{
  "hop_length": 320,
  "text_encoder_causal": true,
  "text_encoder_parallel_block": false,
  "beta2": 0.95,
  "shampoo_beta": 0.95,
  "one_sided": false,
  "adamw_weight_decay_other_params": 0.05
}
Rows from block 4 of the audio encoder, named by matrix and row number. Rows with one number belong to one attention dimension. Each number is 128 + 24 x the weight over its row's rms, rounded and kept within 0 to 255. All counts start at 0. Numbers have three digits each. After the name is the row's rms in percent of the matrix's.
# q: attention query (encoder.blocks.4.attn.q.weight, 320x320), inputs 214-319
# k: attention key (encoder.blocks.4.attn.k.weight, 320x320), inputs 214-319
q.85 099:109129131141151108139097155081100136099111105133139138102134134120091149139141140110131126197136163141145097101104145087139117172095117154151140115080172101094104115121088140111148167135141129121129142168097149143181138114143104153117136117151103106154133152131136094161137138129120134142132135115120079132105180148142
k.85 094:156115174088135146141128180162109098122157148094117132132113073147143128127147080138133145118113129134103141098148100113122083142120133107130089100124135077084130069159101138141110132156147122111139162107131141107151126126109135174137167161122133164118091156153102107180153132121142124131112156146142102147125122116131
q.86 111:110078110138118138114155126113111157159135126092124134115170123196111144150142152132107134145145120165115120148149160129152094135158179127148130123127083091150146105151140076112138118141128122120135153132135120151118097107162074153120136144132128150108134144135171097140122130117111182100144099121151120139147093126122
k.86 101:111120125129141108076110113156098153137101076114123121128116136117122173095127138155167109161151165191172157179147148123164072156123116117117155135144093102149120119093101102110173133134120149124083140141135090086108142147121116159133119103125164133116130142143130097143145135095092163097130142143159134118109093089123
q.87 099:129085144118106115121120102148107168082105108142133098151094140172130130132118150100204121122085128119192117096191136121125147181110111112123138118129177150141110130117161134174166105129162136115186124133119103131157112074116130091163121120145146129094121154154142139114133140122111136153143119126145129100117136101084
k.87 102:094118107144147123086143170135134110124094177119128175123110126110129136139108099125148125057149145085132091114124077106153145147156095124095139108151156100107124140138131101087095094122085117133095143096088127111141093107148106108185107120171136095137128130141124131108213146112073111139105130182102139147088164083113
q.88 105:086114114135136138124121147099180108090158135092154125137109155089130148187125057125139141158178117136159092117119145148151179146109106127156113104134098093121119094165141119137136133097123089134085148107137110117107093090111138130159141143117096123123137135153140122147156101077133129138161090168084122143128104134124
k.88 107:114144119143156130116131084088185127116147143131117128134151126117105095128124083113143152139128180117107139086127123146141115137123126129167136130147171137144113135141157119152130093090120125165119109162071130158140154095131119132153145133129153122142129139121119145164105113165132131143146120102144075089119087132116
q.89 101:114158137097168119185152135075171119122095104096123097185084159144102105104118145146120165099127112161120133172121112124147173125182146095131103124104121155118153174175104144139104094128136113107089150149111114162198126126140136129186127127093109126096140123169143121154102144128120125123061124101147107119134119117134
k.89 106:131130137135139140100103152146148172089119169133150091151175131123115133123142145083161132128098114140104134129094133135121163079127128126132115135126151148113056122129093108113106105102141178082170135147116123114118131173121134139163153115150101126105098095136125145080117118154100111107109182140124126130091152101145
q.90 100:108157149113148141058120131129107132178065153134119145175102117149174117167146157186134138119108117113089175192131175116121140121140168151141141148119140123111147134145150133124137168111102099151100085119129134082156151112091138122119163118135140097140119115118141109149155133118157103134147135091120145098097075125106
k.90 100:105122126112134123152110092128121143124125074152078091122158158126130059145136138132101088124121160161161199121084142148126100152129153121108145134134138150119146134118105150133117095101146139123057140111149151139170072072102135154180176133169112119114135117148090138190126133130164131164160147126137139143121174129111
q.91 103:125103143143116139129111143118159139121107118132136098140139129170126125116122098104135130128110130105142116151103126152107173171106107113119093095138130137148118124115112135159096145146127153127166131140118117112158090156114121119120159120154118134162158139151139142141146196148165125148139153139164105082118140129121
k.91 099:136101138129141137177145149153106157123145118119140131162143140091108105129100169111085120103135101142186117150112137133122107124121183147141141157091118107109127140120155119116164138118110090117130159137123167132121133160075134120118128145140121098142141191101132169148106146152108110094144123103142117122111110091116
q.92 093:091167141124105082136136141128134115119106109086111125157126127142152110145123155142148165111157139150145116113101102160103176142157121107160144139149095134130097106160092168146118121104133127118114130140150137112135092188129129185145115141132152118140117117117129125164136130086121163128142112143135143114087112150125
k.92 101:129147123075122143149141147114142141118139170175143149113122112138137141146131096118128116120114115146119072109140091145158105147102142080140127148099136120092116125133115151116127138133090142170092152127154140081120111092130125168120140146175120106140135140108128129104129135150128085146064127125119132091137136177167
q.93 107:139156137123124145113086149152161143075155104172087073115112173115114101119143128129121126145097090128114130111165113108117092135128132109151126109157133120112128137113083147145166084075127118123125133139106112169136074117064110107094118146087185128140055188187131130104138100110165164128141127127098094128107136121114
k.93 098:080131137162110109150166124107157179105173123107143128114120124095118119120117131193087105147089150117119104105106115071128107113135134129112124082104124107162120080126119119101130127185122148108107130164151169141159135077119109170105103144100180147100142151184155169112143177108158111147109138136141146141095075115140
q.94 096:163140119160137156127131110149123134128105137116118152148135126075128101163133134147066097169116130121122115147087136138124130191177122167155119147107141120147137146176148122111153093135132075111125154118131118137104130172138133160150122080139136134142159175148132142137121159152130169106128158094143124116099140158107
k.94 101:156117149160073137148114145142098129122125104134123111161133135078140131122125130120152155113108104144134123137100173120142116132130148137110119107112124158175113119112085084116171131148080098129095144113130093137148122141143135092120178145164078123138093131114135140156118166094146120113092105156169120100142112115146
q.95 103:105132118129115121094161138123126141139101132124088084158078127087113121108136145109161114111180156140093150137141159093170080149146059141142122091096120145158143151138099130154131109128139123123130182125168137164123150120113127133162089176161114108134114162128104150091180149125153097139110095156099142163095138126106
k.95 100:131151152159163127123101113120147124108104107160131116109145138119099129131120137102078096095091106109095105085064079115160097166132129121137100132119103141163162107148128099099112159110123088141147139125160133108144114117117123101140127126164096101130131199143100133123125102145136150121159104125124132119090121135162
q.96 104:106127124124167142110117156137140125124144165162129131166153138121111107148127131149150160134149154106077118110130123122094158147094099113122150146119132087113171140162092095137119097117164091122141111076131114102119141144146097122145134174135135104144154110110102161154131101051152132116099124143157142138155138096104
k.96 107:101107120122116146140102092115120137119155101136149166104094142090141115090100110134149126149180169134081087127162132119148154141188141142127143129141136116139163164118109167102152145137119118129138125110106110087169096139127132154110130122116106142156122151123105150105148164149155124143114081111155119114145114139087
q.97 099:102069106108090116119128133157121159119144127146108111149096128129134181126140115145128130114162113105098125123131113108139114122157139112153128106110138124118125136085125136152128121073169111116087125133076136130149165136119117130178160172098191108133118125144144127147131106146112141156154148126118152135150114141095
k.97 096:119130160150131126158149118149096110129160132131149161126115138129117100156165147133144132148125128104154134134135061123136116163164141137171117160114134152139109098135092126146150183107140134153172150164132141154178163124119137145137120150115139153101125120113171155120153118113135104126157087122111156124149153114103
q.98 094:115133129127142090156136107146127143156140129157107125141074155104150115134097153124132089096100119180097103101173125112103135116163109135100167121131167148103132134113075119118097110173113169141175086087081095148104117116143164133155158164109166189121126130119114135114111133147130100158136137151136104164127152180133
k.98 099:154159108123109125188132088118115094146131127110153147106138093146109171164134159080150123120143091158164170143155151128111114123107117136135131171185108149123121142132118123137146146137136126146136148113154126136114119104104144137127148191116110135141123154167151122130108209100119125165068127124126124163139144121143
q.99 109:136165118082185123139154096100152127160161119147102155122099147085123083140129120148134147138147159118131101125102128120099090120142076132157087142140146167091135121161165160123150127128128105115132138122125120108101099114118097161127108123114117129087118157143142187097114116162134114154139104148101131134099167103103
k.99 098:072134091106146121149135123154153111166159096133185130115116149129193105125095116093076120095099136065129096097107091116136105162111113087137120100125103152095100134136171107134084110147137103132101116114159099099167141138148100122128095148122120155151125118154109141132123144161180145149135126100110111128108144163127
q.100 100:121151123117135122120130115140167093143125099110100113106123108104122122156135127113118140118082153141106134153146095126137151154130134110159190111152119117157099183117125123095118148087153125134147074132129133155174138114122095160098133172129116130118107139121103095142079168161174150170130116143142163103106109094161
k.100 104:093127140113118142155139138120168144131149106131130157116128091113128118101162153108145132164153137116147125107154119167105133133101115108152153142155144125139129113215175114174114170136157141147142128124130137149134143124082100117125155121124131120132129149098129103113108119136126136177126150100111126126151140107112
q.101 106:139119153143130113102124127148176121134112139110161113110149086034162125143135122152140163168163152105109114104110137102117166109139142124123129101129113161132130103170087149165127142111140142142155138133145099117143097159135119136135122073104130115111119162113099110127104144102159121139129150135114119129105116150087
k.101 093:104148184111132109092147126117141095124172094137121153099121135091154169127130181177150117141134116113112100141134099127156176101117099123107105140145133136128106119124145141136128092184143142104123149073111185053179099122114121112139173126092120161102141130142138132125112162093132142128113136173109146112095132137121
q.102 100:147093157122058108135134143113135111141117093159117112093168111149128078085173114119127129107157079133141146159125137097143145118143105105105127100120173120134153098135080130107099147124107126116153147159095103151138137143128127157139155134151152147143123168107121140124117156164102115107111157112140154129130092130130
k.102 100:112120093150124087108133131088127130092122157145081124170162116132112114139140171166153134117143089150123140123142134119145139146080134125110132132163140148100141136133119128116112109132117130134127136137147188105136136098130100122169131113130121149157103162145087146126092122175181141150077155162143138138122115105097
q.103 103:151125107100146158117171108128159115149115146132142101122110095131138111128125152099123138123089138121143128101125093128142107110122143182139127123156140137143102137143108130113131150119141129124138164152081121101103144167129179186158160168133155107099102121159140130139140142101111122159132100147084099136124087097136
k.103 103:087148138119128117133145126135161129132122167116129126133107124093116153075147078150132113128112079125158104113119151140099160093112119140100095130138161134150116143173133146131107102154157144106101142137128143136082128147119174111121103130099083131119130116090121102117120093102150148133159090160108078164126108109127
q.104 105:126113143150120083133105145104128103137122132125103149149112103142129092116121113159123115117146119158163153112164111156136122145128139124118121145147137095139120107137121200066114115151127123132098168117083158119114077137126122134141080117099145110106141106091144096110162132110119100107125100105122092063098101096155
k.104 106:145140092154147120125125147114122159125156149093204117162148140149146119157142166144092149149134109155108155153085187120120123141100121129083124135131148095132139118120097114072146100156141137190089118149114130161143114102140149135110111121140135118187164110171108147136119133140127123167131092109129088124101172126140
q.105 095:139115170127166113126102116146139117153170092153130132121164091110124156143144106115133073104148164101135091105156156144096133109155095116131082117134158114142140096125155135152103161104110128136129090163151174109135163110125163084153132137097155090126165151133160114090176139129158138111066118184129112089145109155113
k.105 101:138176122140150144154116144101146141122151127150114144129163118138114121110124113138068149115114114139131137142151078081111126104154105145188123111141097137128133096142150084122099118093130134077157130101097148130091115106123123109124125145116135148135141143173148121146141129130107116124128115139123127102154118133105
q.106 100:114155155086138132154144110127112130127156124111144143164104113176111113106139103149144134134147165133086134151161105122106143133110102107167175136094116135117143114085080118131154152117133118169132146119155132137140106188135114104161170151122150164138136163147141136155128159101105133114109134110106130113068105143096
k.106 099:122135126159140112131097162126152126114106142138087117150162189114099139145115141150136125136122143119088100144107130138118153122144155141141154124104117145087138113109097097149127105160144143135128137133152154166150100118168142113154133146093089116137104127149126164101158141111168152136106119148163141150201112109128
q.107 105:149123136165155143093146081154104128135139114117125203111118113126098126107147123178109075083165119132145118147112124128182118126120177145125140127102104124150091107128116126140149100125082130142138113140123113123123120105145113106180112112132121086143169131117161162145139124121170075102122141174106115128143091107156
k.107 105:091055166120113144104122113124128159144150109123126083106133159104110130127113118165072147131158130094166161123147157137123152130092140124174098139119117142095116121149134120098121163147110143093069105126124126162109098138109175148173139145117114143127156089142111150118091158123193134097140162154169120122136140105118
q.108 099:125144135106157157115168147168084137138113129154154164128134121176140125137090122180115145122126120099149130123123121096129081097136131144113099101136153126107152136098157116084106103114093126114155163105152103134071104154124116094153108089126182124110124119118157122134078126138106135095130088097117083128138126098108
k.108 098:105105128177139107136127123120156135129152159145163113153106173115103098175130134144133189139146153120117113072141131129114180115172096162180110145173101121139170136131113146092106105152092161135167161146152124138160135100084148111098092107161131127157178094155112128122159129093130057138112143152122126124104122118106
q.109 096:158112171155118145133147115134116121155131128129136113117135144120143140179093155162139144116151158153114140163135136112148124150140129115142112133095147115144093103152106087129152125151157107100152149114156119132119111113116125139132106108102108123132097161141104157143115188173147156126112126138125138157079166133065
k.109 104:127085150149077108104142120079141150075106084124128165129147140113121078132144132168117122154127136151126101184163091141124135163147092140128145111151142170125188083120170141172097143118121090141132163130108125163128109081111095158112139159138151102146115126111116131149105130157122104114161139121140131098125142123098
q.110 107:106117115139132111116130133120101141118116118124174101118144165105134148162133119107123156144151117120132123095108151134123121119121110113111106097132140123161105157163122148123130117116212108114115106112129146137190115087140130118133095128136133126124148155117128139128137117112100119120100171119107136122130111130122
k.110 104:106123154108156149142134117111171111098115124128122144145155156147096151133132099101153131141138133144174130110165088137136143134125117157149137175159155143100126116172145135142116135129119119097123177126134147116096107142120166132077157154125154139149097132103116128150177110139127132145131116123117151141123146122143
q.111 103:127157136153109106153157134143145158157136145150118132142090099133146129129170127134139100098135107155124146115121133119130130118154098171083119167138109077132117138093107120153124133145116109138119116125143118139113117150137064143139137154096130144153148191093152135124116135139128118131084165139128160094099128104095
k.111 100:144148144145099163138123098127082131174115091132129116137137151145112146127183136125130145094120089109089104117128154104112061111143112121119130153106132124085118183128142138184133143123156136131129134160108145112118137140146136128106101126133121152138127090103117074101109119125140136112095149128128114174132156098124
q.112 106:101141068141110094119119116096130126122082167125143117115104142130103156090149098147117092148089100110133132167168132133106147137170135163095143173167125129139119107102149155122133129116140101103140157117089110103132083143110118138125108071113140103138130147143112134145165108101118101117151127163145162102110106119113
k.112 100:133119162102153114109136168122120125177106137180113139104143142138149117136140139115130093147164122104156099071133109127137146142108160127114182130124122152106138160114074134165149142094143158136125125081152166150118147139136172133183145113139115134123147145144142172174111149152155206137127101138134104117125163101094
q.113 098:134109127119148131170153090140120146109154084174120161124143133125145149114097091126143099119129142113118137120120098151086082161125082103165105124116153147158177105148153124141123073137158112157119177077146167116116103168127107134101059112110139148126099130117122159154144132144123141114124134168131101126111146141134
k.113 100:131089122145133104115164119080088161110104132090115134121169133139111150113104165137099125102126114122115063146133126108150158125114120109085148157102121108141145092089104115171114096099137083135126176126098148126161121096130099115101148150130159145116124127147131166095106119160136142143106133117139131125142122115131
q.114 094:129071122111115148130105139122125104144142134157140108165125117118135075086164158148170126136120127105150125120104133105156119093102162146107130180128122105184167107116113160112119146138097147139133139131089147141126142153137131182110137162147105160115139147143135171148159095135157092131138094140124152076094110138148
k.114 106:157147123154116143152100148149155110159105138141137124131105139127172143104102166134137123118121129130147142157123143141144133106138148131124135134086047134136141129129133142118111126142125112120114101147115136103125150158164101130127122101081137101136125078098108119106134128109151122126083166183126180137119136139104
q.115 104:123112168152094147101099128095111145096165147122145136095125106155113116117114075136079127126125088124158138101127143143110128135140125134145141149134130108140136121109143137105155178114134094149125169146127125149097147107134112156110120162169169141098072127173154113122147115106121101143171086194164085099078106107131
k.115 104:122122177119103158137155141083140125155083126117094094138098113139141136160144049125135090150130131123152154176130155121146111137145086103094153115141098145108106124140115149135160106147093185140136089118129108138129124132150110096116117109113139136115118148110104133148102137123135195118133142137121104137120087150136
q.116 095:130143132119124165138122168119135095121121110123143104121132127105109164140146179154162127160161120146147107120153109143130158140152171125121150107123142132148204118109099072154113162127105121118140174122110130146117083115125107115114143136170163129194138112132143137094119121118122155108119117099172178191144129114144
k.116 098:147136103149109139138133133097135129095138157154161131113149130165105118161085081151164097144134149098087096062123102158114159117126136158100105184079136136118144127132134140081122125161137135118147085119161090140175124119131167116117140134160116129144146108115116147133137128132170075108133103167081141128110089120108
q.117 095:138139176115071068140175159121135119140159089152153109143147118163127134142088120089146169148108152127127120161105114111102132134053104149184135066127123114123120153155126115145079086115125113115103123066142142155131149135171117128135128117128133111128122143120140130128093139089147095091129152130152133108116095133109
k.117 102:109144141172134107126122152168167146124128132144137173115104128132116144109154144094075092167157147128116104121151134106135125081150106158179113093118121103111140192130145136150119137120119164133150134132100082093112125144133157128132075157118116123188098107148143125126115149125148135149107102126112131106082129145159
q.118 104:148116163113107174123114096120096142132174143108150147107127080102074140143054117139129113110141105119159111126127148128166136131148148144082139137160116157137140105096127118120120120097125121115092133178107108131101108100114107073143139117143135104115124091141109113125107122138152140150141104070110175158148155201129
k.118 104:125101100140104088108181161117084114124115177116110125136140123110148135094086129158154145125159121150139160119174116162124138155138138106095119172122112137161133165127155110156132142123103119146179130133110190156147125122111110089056140130089181130131140102136123155100122161140151141124134096166135111158113090120145
q.119 093:141124122125129123139121130138098097121113129133096143109130124186164108111135168136095120134162095087139137107127121122139170136110148182173160173124125161112112103123140064141132106135138098164125128104138173146139171156171059153097162150103134109095109155165116120129125154148087119100106144128149149122131113118105
k.119 097:138140097146136132108151119177107135177124124139119148125198138149133165117087127148130126134153092137116135151144157141139131129082120157122156123115146130158155106139145115139139147129107125159138132097129127120171137146125127111116164148113144179187088113129107140159128135157162095119160089088099132167120122136151
q.120 105:144144148136124144132170098142150128113129140127136130137141120146114133109147140134121141164103153128100150118131130102121123148130112188140123134106131151096098129145120151173128179094149134161122106134151146084160106167098178105141119063173153098106085143125125117097159127130142124114107154089124134095163112111116
k.120 105:134133125130148122111144137129098122155129177122131140174154055101125122135103102112143134152126101121106090125090097140153154134111123150155147129161110158072149115133119166126094146123165131160105159118114163153114188121164135117137153103134162139131093155109125193111116088117111118147140083130101154148114154146089
q.121 104:132078125177146146119089138115127188104114112145092141117137165117132144146114108184163085132144134136154135152124143100117148138101145135161167131174091117119158165097148119127116097180106105109137125135121089135113113095163149107109125117125118113118121116118116182138090142112105125170118172106115109138126139137137
k.121 103:126132135135153124095127119124146099127123110139120139111155110103139135125102124138162123104130100127128150089146131125085071090121104127118113078102145086140155129132159139150113147128112106108127118095146091063104099159131133095143125121165129131117143120144137105125122174099144157170103128084148185199097123131120
q.122 101:134093134136138140133140118134143151084082137159153078164111126128124142095157106135135106068182116123147123131102173123130169136085117126136122173077103149113102120161116114139125142094157110126139139160143143128084178083088097125153105109109116160180133162147094153147104146160093136103140110142136145103114116103131
k.122 104:117123150110101107118173200146105108118120133107108176147159153170127126108096130107147114115142104094113096120141144121138142119122168118093135138120124150131136160106084137094126170100173159160128181151128110108145138110082136131152134166099071120111102087144165134144125118115175157078129141125130140105104127111111
q.123 101:104172152108134146128127156172122152130163151093146189120126111115138153140104140097109165141131092130125179157151143163138132109149154133139122147097092135082137150111147117128138161112156101096137101120162111101134133132114093085095151134094142127106165116104146108120162165188149142115168077126122118127109165091114
k.123 109:138118059089106125139107112131118121106154140116141125127121156143135121111129103142125156134148136143126139122098119141121144140191070144156089151136128120140164117120173105132124108136137123167077077111105130159125131148160144131123124116125135079179144119076142132112115141121083125082123135092130114119130138124127
q.124 100:139138167133141105104137088159077105118114172163130171092114145111112104160146111169149133152147106141101100118108116107122120124119151086180154159093133150139109109108075131139116153109131142095109085160106128122141122136127102160132101085116131091113128132131129146132120121143112129096178131140138148099152108097133
k.124 100:126124145147117117149125108128159120100130138139132137115122093125141143179146114112145108128089087129106127096137133131148161119116100114163145148144144124120117142147125160111114172123143113114128159141149135099125148144174187194148143128108123159125145123069188111139119116148114130112128114136107144075157147152150
q.125 094:105123144095117103104101141162097149141113132146094119069092144077096093126169096140142115108131125115112146095127141119132144162142127124127120107170113160087099130143164151101145125063095120123131084151087113123117130104159148124113118119126147140129075112142117167122124076122120110107129172142091147101141126092112
k.125 094:160132113121103161156148133123148120131165113164118098136166140133164125107131123156113140174150120114127157110119134153106137092090156106138139088195152127104169122111143126138134115125115127116084121144154122137154154098140124111184085156145111090124102103118106127165126107132167126124131127145142139091129109143127
q.126 103:126111116120116119146101121152138104131130163174136093160118101124168136134135141143090147131162098149107139146098121107108138159146147160098129166104131106143148141120148099134099132113111132127113154125124154129132140111147112085195153159107134102108110118133104133130161159164142120153099100145126143104145150131124
k.126 096:119131124177168153160139143115118122103141114137154141116114141151108134135156188082126137119130125114137146113148151154120115156145118115160118122129129132133102125144125127138079136138166114117153120134104107144085117125123102120137144118140157157132114107060105077112121100183124079140126203165141064121141138091135
q.127 108:154145101121159117118132158115120155110141137144151141187198101082149134133096070128111129106151100163115132100099155174195122174079119095110122078085153092129169113120146106115121137094099127126160146117121120144117146141139131122127106125144105128170100184147155130138142145153121138198085075142079133175153142147109
k.127 106:127094123095137107098101153119116163157115103126120152137160148112147095168058123122115142205166130103102130124121111163172102100126120116112152086145111144137168133136122140173153143067102101142176112135147133119128159110135068119137124101144107142151166109142168112111131108145109093104094159125072095130131151124101
q.128 101:121124099148138146144158176143126118149104113105114123144098127107141110102111102147134128116128112117110119163154146072140122183114119131145114118078112134130125104126113138147092116120143136137102133157113128207146131108122148108129079109142111147152114098119149163153124146165094134131111104131148146156126118138126
k.128 090:140148068111094148125134154096141087127097126150113103096165106104090117155102131127171146084111124159138156094158144139156157152090132109183114182095166131142140144159102162137089119134068132137144103140166135144084103145108110123149121123133106140160143121134096167124109161108124133118090103164144145121143132082184
q.129 093:116114141168170125137132105127117124138152105152151142153094144131144071120084132131109159124077129116156116121127150138126087190106153100138130133130127142122155108131136098102112140124120161102108166113149121121127132170150117104124117158157139086154100103116113160082110111137077107153156146097148135149139109168148
k.129 096:125121109103115140110141105133150147170161119117089129137162097115157134104130120112133169151131064136105152120156128144168112125126141116121104089088154141118156129127134129110120151120114164085140140136127139137103092116126080153108161135132114113184142145170129136101161142141169130100144118123109142154125107140160
q.130 104:116139150187161120154142097164092136145114149110084157132145144145153082135156128180143146159154128088115134124141135174124067126114147135088184106101095119123104103178139115151120130164121131094128137157133162148085072112121118093104101107103128161142120123125124131146098148114146114132159121120098064107137149160137
k.130 101:120118155129134132124092156145109153152135173105108119147144161145158111133116135134092147167090176152132098118095139161114102119127165167115164157106130077118167132137164156094115109150136087160167114126132165160146157108135127120093140153135133132155144120122166158117120092088128121163140129110140155098115145112167
q.131 100:109132138099107122113124109131204124113113082110114120078152090129113152106099159125152110126103150152146126156111140127122093116135114171167117143145115104147123150111147171151115104112139089109214173137164151139116156124107126125142123138133176156117093122112136139092162139108137139107130126141103113178168097137107
k.131 096:122178116151163097137128116135110161089125158131151084131150118133069116110132087098118133104095138094112096160165150158103116158118082152144095177178113149116147076143117126172129092133123090097104099123097100106083148107127144114148118141158103162169119135153085127092144134119118150114150131130105114136169135120135
q.132 103:104101093113101141130132100126127119162155076130147130135153115099126123127134138132141138156160147101151115132136132153165101142117159117121141114150102125138130094154114087154114163089089143150112096129144177167148101126142091102177184111136093113123117115115133123139139116119138136091152103156110156146124097110116
k.132 102:154124155133137117111176112165155100106136126125147084123121107095150114106116127130126112114157149155143129200144137176096171174178154115140124137124158127147162133133136124145133141134064163121100150152170120140104112167146121084121131156078151152168144158115148122142135140179163144104115139149132123106137144113150
q.133 095:137149136113124134134131146108134106106117137104085142145099113113090150141114133126126096106135114111129133066167151121098132141139136086142127161141174143063152161103096154139195131116089136164115111145122136155141194137136134123108110129114173098120120098096059152141133091103101107101124110143145093090135110132122
k.133 093:141106148141106133121121119116145145087118133133096148151124182121157117112091143124136149134143136125110161133124108124156147137147140117086103152124155114105177137080125128150129091102158136146128154128135099126125098107162071089154108134113095121126147116115085110162176154104148150144117119155105138108139093137138
q.134 098:139111128151095144123084167111172161141146105131105103146126111118093139143167175124086143154125133094103111147098060139123055130135129115124122106086119099148130091151119157125131107083117101146124138138124132128099161142124125152106119118128116119116103152152132160152120123121135120090132101104151127139190124135116
k.134 107:148131112100105118135171110122176168092107109124127168120127095139109154213149166139139154172109144117120128137131099161158143084123145150136110121178134134157124117124185161137088155163110122101107159121133116104124145146098105142163134125138117112160126123148148136143097170142075122115104152158177141114092067122121
q.135 103:164090092100108128148158101142161127087101105079107170150112103091076098172122117127154119153147139145130129165106112103121115123140137130135150120174096119151149141165156137115139147098159155122150115127119149152117118138126111165160112149144118123126130114127167094128118106150106152135112109135085138095129145081145
k.135 093:137111145146127135137121080139119121129113137137134124108143104142109090141140127111135098128107129147147147115141100106144125106095181153146109123148139085084121141161105160081180132146122095136083132097143122109095102147140071118115141105123160115152141088132117146139097105155112102087123065141125162153150138141112
q.136 097:120088155121133156138105137162162106131165139146130123128095127103162095094094115122093132140160182119131171106096132105133169123092175084142115137105124158157089143136142096171144180152145101113116161142146092144140131081217107134123157173107143083154128132119145149106109153120179151155123132116119128101165173154122
k.136 102:152146143081159126117118112121102126115132142165117110158152149125130120157133123153092122114130082129143109141104151125103118135122071131133146134100142167140141159168143135137123122147174120124124137086144141091138105115130118081102144125144115134092147129143116157134137111167086126160154102138172117118186108103188
q.137 103:088143154131152103080134092154094134122117136135109118116124143136122167102083142171122126107101102121122157114119109114087135127129101110105140187093113126103144108141141129116146118122114115101133128128095138154111093169129117161099113175120080138150144126130153135125156095116125170142138148137161126082109165153171
k.137 111:143131101104141125113101173151075104166112146167140139120145093118192126106103154136131135132123088139097138105140144157123148135098083137117119122141133098142094127149143102132141136142146113085088159122086100122094128116138116118169080153158147101138100092160085136153135103160126131087138099143110140189104109136099
q.138 096:124146128159129098125122163163122110132139135162088127112109135146154139093106102139098111142136141116128122145071108120144127142137159131153134126162129078150095126095140105128144141157094154134168126149146120131124120103133161114123166164147095113096160129146134114166136173103153140140133086110091096134143129132147
k.138 099:134148157147161095090107154109117142111115147149125158143081141129158074134133099150152155127129104150209074134113110131106111096144124105144142122092138158105140138115102109128139143147108159158118152110137136177135074145120184133119105123087105168150152099141143159162114130118119142114116115151113130122156138104115
q.139 101:113104130156124178162164149123096099076165150121112179107099100105103123131138129126106145124100104134148123115153178166135117112116111084101140122119146113150107148113143114145128183136177146137081165109143123131102091123079168131128130131105109150107129125141140169126112155131170123132153120132147152109128134088107
k.139 095:104133166124110092118117143147085127102116127127102167134151127117098115134131136161098158092187097133164120151120130171124143124136187165124126128134116106083165117120144160133162101106120154141100144103140158118102184097143136115098146159088151124169133122165129123152146103132121123151152148143111169159150160099105
q.140 100:142155194135125121151151121134109139093146105131119152163083160164144151093119104175118157150093137096131118169137092149164169122103153069149100120135120147102141112112099122097096107111119131124150120102142122130143057102133155092110116140076094099101127131145143080158132140163170118115154123094117155121135124114146
k.140 095:108142143143145120125125107123183099057113146109094129147140132117167113124128190108102162107157118124153059114142157138129194116133135135115114139142134108103134171108128078123130169142117136103113155081122162166110104121139107089162160161125178122115106122117113147106144163142156081125130074138132135157174147131106
q.141 099:156108131143143141124128159111147141133134074158143117114121131153164167157119161115152089140080145150185142099151169133100135090115102133153106147088125162117122121163116133112106148161111111127094129129136086168094113074103148113158156089098072105137115159108122144126088126146127131109155152125124115127153183109133
k.141 109:144127124120147088107149159156095117166134133126128163153124128070151119171079075137118088112131132101127149158065130122150129147135167138119119131143113162123151127132114139172139116091132097087113161124077154119147162127123086148109113131153072165137071160122110142096116098140114114119156113110085172127116128096169
q.142 099:088168134157127108108129151105124150117076136082158100170146111153115166134099103145089109122129122125107130154128121105094126104109126113202107111117076140155111120135120134155141126122097187148111106140176166083090136115134120151102169138108139099122106124154097142121101139114113139096126130127141125103135149079141
k.142 103:109139127141151121097088095126154068156139123118150154130133126179106154164128131110116134139125100087148154121099149120129116086105117144130122100154125105105173113165105184129151130140148121113145121162111148125091140118126116110156127119175168096103154139150132122105091111148144122126174109146147151162142165134132
q.143 101:159151103108112136135106167113131099094120107116111162115097114128192092147112144122110098128103125100096111138129097118114146102141134119113094120081125136154138163134134132128111105121164115145139162151131140129154186179073118147110081125116152117100105133127146170093132164106092114178146131155155133156082094131113
k.143 104:127116126134143177142178121112152122173144105108119099119131169120122152141147130080086066123123134106214125075101115090145156133064124108130166108138154109169139116148145186148142151144103124159112086130145100142132143111127117184147094101138113128159097117154108165154095144091125151113125142119125134147091138124113
q.144 097:122158122148116154076159131090127124146098112174142155100112128142124147132137135125122154181145082138131158130092148148126097187150158084099132110134154152137116200134109146097113160121151098150140084144102129097164168104188126106145166117133113123138107113153104114118115119118113109097127111156109110086098109125092
k.144 100:138136183154148118120172130135131121130128138127120167160127136109093159093094163112145157118130130092097128102120159157144135130195153105145141102126097153121132120124135151169127137111109142076164141138107125153123142143117115099126133112079102110139126112128154132138124129109135186131081131123118136112135151138107
q.145 098:155125141088127121106124125140157136123119142138116164125143134157116101150151088105150166147159080160082095096137161130139126123111182145160127095108125138104122123142129139118137174123126143131167176140089092089108100119063165115137107059132187150110091123172108199131121116138128153138094140114058095114137118114170
k.145 106:127127097154114127136098129122137116137151147123087094126146132129139134130126105132147141128133207122162108054150132145105121117155105140165128093142086145128154163135097142088157076129094109173134147143127148140157123133155163126150126125128147153144141191123146123118107115098127075134144125140091130140120137092128
q.146 105:098110127095155162146078131151145108171119095157155152142145136084108133151095114142098148090070122146095096132113091174117128125139074112108102160086124122125131136165134148114103139110140112121160116174120163083161116137127118120141145106143136066099131087100107106123172126131092158134106138117101124136110151122152
k.146 104:098123120181139130137097106164125107162143128122154204162121114097108126137151155137125102097143157134140110132110103111089137138113124147147172096116121119128150119123119155139171134182141105103093124136075121144097122140163103128132134106122103156102118135119127107140125128106140137138151143185144167110148185106146